Weights of a small image captioner.
Training: muon at rate 0.003, batches of 384.
Rows from block 3 of the text decoder of a small image captioner, named by matrix and row number. Rows with one number belong to one neuron. Each number is 200 + 30 x the weight over its row's rms, rounded and kept within 0 to 999. All counts start at 0.
After each neuron's rows are labels from the 100 texts, of 14848, where the neuron reaches its highest value: "fires on" is the input token at the peak. Only what is clearly more common there than usual is listed. The data: small renderings of single solids in any pose. In brackets: how many of the 100.
# fc1: MLP up (decoder.blocks.3.mlp.fc1.weight, 512x128), inputs 64-127
# fc2: MLP down (decoder.blocks.3.mlp.fc2.weight, 128x512, transposed), outputs 64-127

fc1.12,243,208,171,250,197,206,214,181,182,216,219,201,253,252,205,206,209,165,225,166,176,208,251,178,185,169,172,199,217,234,197,188,202,261,228,174,153,223,218,147,208,173,217,173,184,150,142,174,192,183,197,184,224,179,199,214,239,241,159,211,218,149,250,204
fc2.12,175,159,221,246,162,179,266,217,189,196,200,206,149,145,197,202,142,217,207,261,233,166,227,200,140,171,223,166,227,231,185,182,209,151,174,223,178,216,145,256,230,190,226,213,242,215,234,184,193,199,147,225,181,219,277,225,166,179,210,212,193,225,212,182
fires on: "bumpy" (91)

fc1.310,190,234,188,181,187,147,231,237,192,164,219,234,186,211,189,205,194,234,183,169,160,192,176,170,170,220,192,246,169,186,214,150,200,158,215,228,210,239,197,197,175,181,206,208,216,205,215,256,244,182,223,202,210,180,190,195,299,234,189,265,188,169,178,231
fc2.310,218,182,190,199,228,229,224,140,195,187,181,229,181,203,177,155,217,221,187,215,221,175,221,240,176,173,209,202,229,219,224,190,187,217,199,243,140,208,214,229,173,195,207,254,174,198,180,207,156,115,183,202,155,203,205,187,184,166,167,252,182,218,209,154
fires on: "bumpy" (19); "hexagonal" (17); "teal" (8); "green" (7)

fc1.84,158,187,130,207,212,183,192,186,212,239,215,229,153,192,180,252,190,189,184,207,210,201,161,221,262,175,196,198,223,212,221,225,269,235,125,161,215,191,176,220,180,194,241,193,208,231,211,238,218,228,129,231,244,186,244,204,199,178,204,221,169,182,249,225
fc2.84,169,128,192,168,169,256,182,205,188,233,179,198,215,181,232,136,188,236,216,183,229,147,206,240,177,231,210,189,218,161,219,234,226,183,184,182,239,201,202,226,177,197,164,243,168,205,244,177,227,205,237,169,175,189,178,217,176,255,221,157,128,170,186,200
fires on: "plain" (86)

fc1.74,216,191,160,223,213,233,176,172,216,203,178,197,219,257,211,204,183,209,230,186,179,215,223,231,211,166,216,201,179,270,176,233,159,130,195,184,179,170,186,177,240,155,191,208,186,218,187,220,249,213,255,198,171,162,256,192,199,203,196,152,192,136,227,209
fc2.74,167,205,213,203,247,181,209,187,159,213,210,216,230,212,196,197,181,196,210,210,200,180,157,226,181,231,229,168,202,187,263,155,198,263,185,137,217,240,180,249,201,242,233,283,191,191,186,168,156,156,205,249,191,184,140,187,245,214,194,205,211,236,167,234
fires on: "plain" (67)

fc1.169,249,153,179,187,213,242,149,206,193,232,264,133,188,178,203,132,216,168,233,201,231,189,221,203,239,207,220,175,178,165,184,228,213,193,230,199,156,227,183,168,206,175,227,186,198,152,237,199,233,184,171,220,239,219,229,207,185,173,218,226,238,250,157,243
fc2.169,158,184,196,211,200,212,140,211,191,235,214,232,178,197,193,185,180,184,217,242,220,179,184,194,240,164,244,192,225,184,231,208,234,210,195,187,220,215,200,179,162,193,178,140,180,239,189,162,221,245,118,175,191,246,134,188,199,255,237,201,244,212,211,233
fires on: "plain" (23); "blue" (8); "dotted" (8); "white" (7)

fc1.101,217,177,204,250,208,194,169,196,133,150,122,180,197,191,207,167,186,230,205,190,155,184,171,223,191,184,213,241,230,204,175,158,188,195,194,162,177,194,209,197,206,237,178,232,226,162,111,265,175,221,230,236,233,228,179,216,191,142,220,215,167,150,226,153
fc2.101,167,182,185,243,125,193,196,244,199,216,214,242,171,203,188,198,189,188,173,205,207,211,221,270,189,227,255,238,141,218,206,195,218,174,211,241,225,214,176,239,196,195,190,195,223,205,241,188,232,174,148,177,173,206,139,250,235,195,111,208,240,219,233,173
fires on: "bumpy" (100)

fc1.448,203,271,222,192,215,172,185,209,199,178,173,243,183,200,178,212,212,155,175,174,190,185,215,186,203,220,169,239,245,260,229,187,226,200,209,195,163,213,145,191,218,147,211,254,198,190,202,158,220,205,134,140,168,203,229,213,265,269,218,229,212,199,243,153
fc2.448,182,216,161,248,170,243,239,226,250,221,181,251,199,195,274,162,208,212,179,195,186,248,212,189,194,198,187,211,170,145,167,174,203,188,218,212,191,172,237,189,166,241,187,171,167,221,206,241,161,223,230,253,211,238,196,189,184,194,180,180,226,185,205,165
fires on: "bumpy" (100)

fc1.358,189,189,185,249,231,174,163,175,236,231,208,197,160,153,164,217,193,202,200,175,163,186,167,199,196,179,161,213,194,222,210,214,178,211,192,253,278,177,190,185,288,255,163,210,199,194,193,205,222,132,175,230,239,156,175,189,150,230,247,213,237,190,200,206
fc2.358,133,200,208,203,187,191,209,205,171,159,231,184,237,237,189,173,189,230,201,204,203,222,250,218,196,215,203,218,155,189,196,197,165,204,210,207,163,207,187,226,162,184,237,223,162,209,185,211,163,243,218,202,251,204,227,188,199,157,172,167,212,183,182,183
fires on: "plain" (64); "striped" (9); "checkered" (8); "dotted" (8)

fc1.179,230,236,250,230,230,232,181,240,173,224,176,202,161,220,206,178,215,180,198,188,183,220,219,221,227,184,247,261,157,165,209,214,121,149,175,156,208,196,228,161,207,177,168,237,185,192,219,209,233,181,185,214,180,213,204,230,256,211,179,245,187,206,228,193
fc2.179,138,174,193,177,189,167,192,142,255,182,260,172,236,188,190,177,204,189,195,192,193,168,175,196,158,201,187,219,238,239,213,152,255,242,204,240,197,210,173,240,178,193,179,192,166,215,168,188,181,223,160,221,270,206,227,220,121,209,235,180,166,200,223,211
fires on: "plain" (35); "metallic" (23); "bumpy" (11)

fc1.193,179,204,233,159,217,209,257,184,233,164,211,194,185,152,176,179,165,183,212,204,245,212,222,220,206,153,163,206,247,233,200,209,194,196,246,161,193,226,146,173,243,203,220,220,188,249,178,191,200,182,161,188,180,187,135,197,246,198,208,229,167,170,191,204
fc2.193,160,232,175,197,159,169,177,177,225,212,204,202,169,206,219,221,218,270,220,193,180,219,143,174,182,266,213,195,171,175,218,192,173,213,195,190,206,145,229,213,236,168,209,186,214,240,266,270,163,246,221,207,217,205,274,154,212,215,142,210,211,141,212,257
fires on: "plain" (40); "striped" (14); "checkered" (13); "blotchy" (12)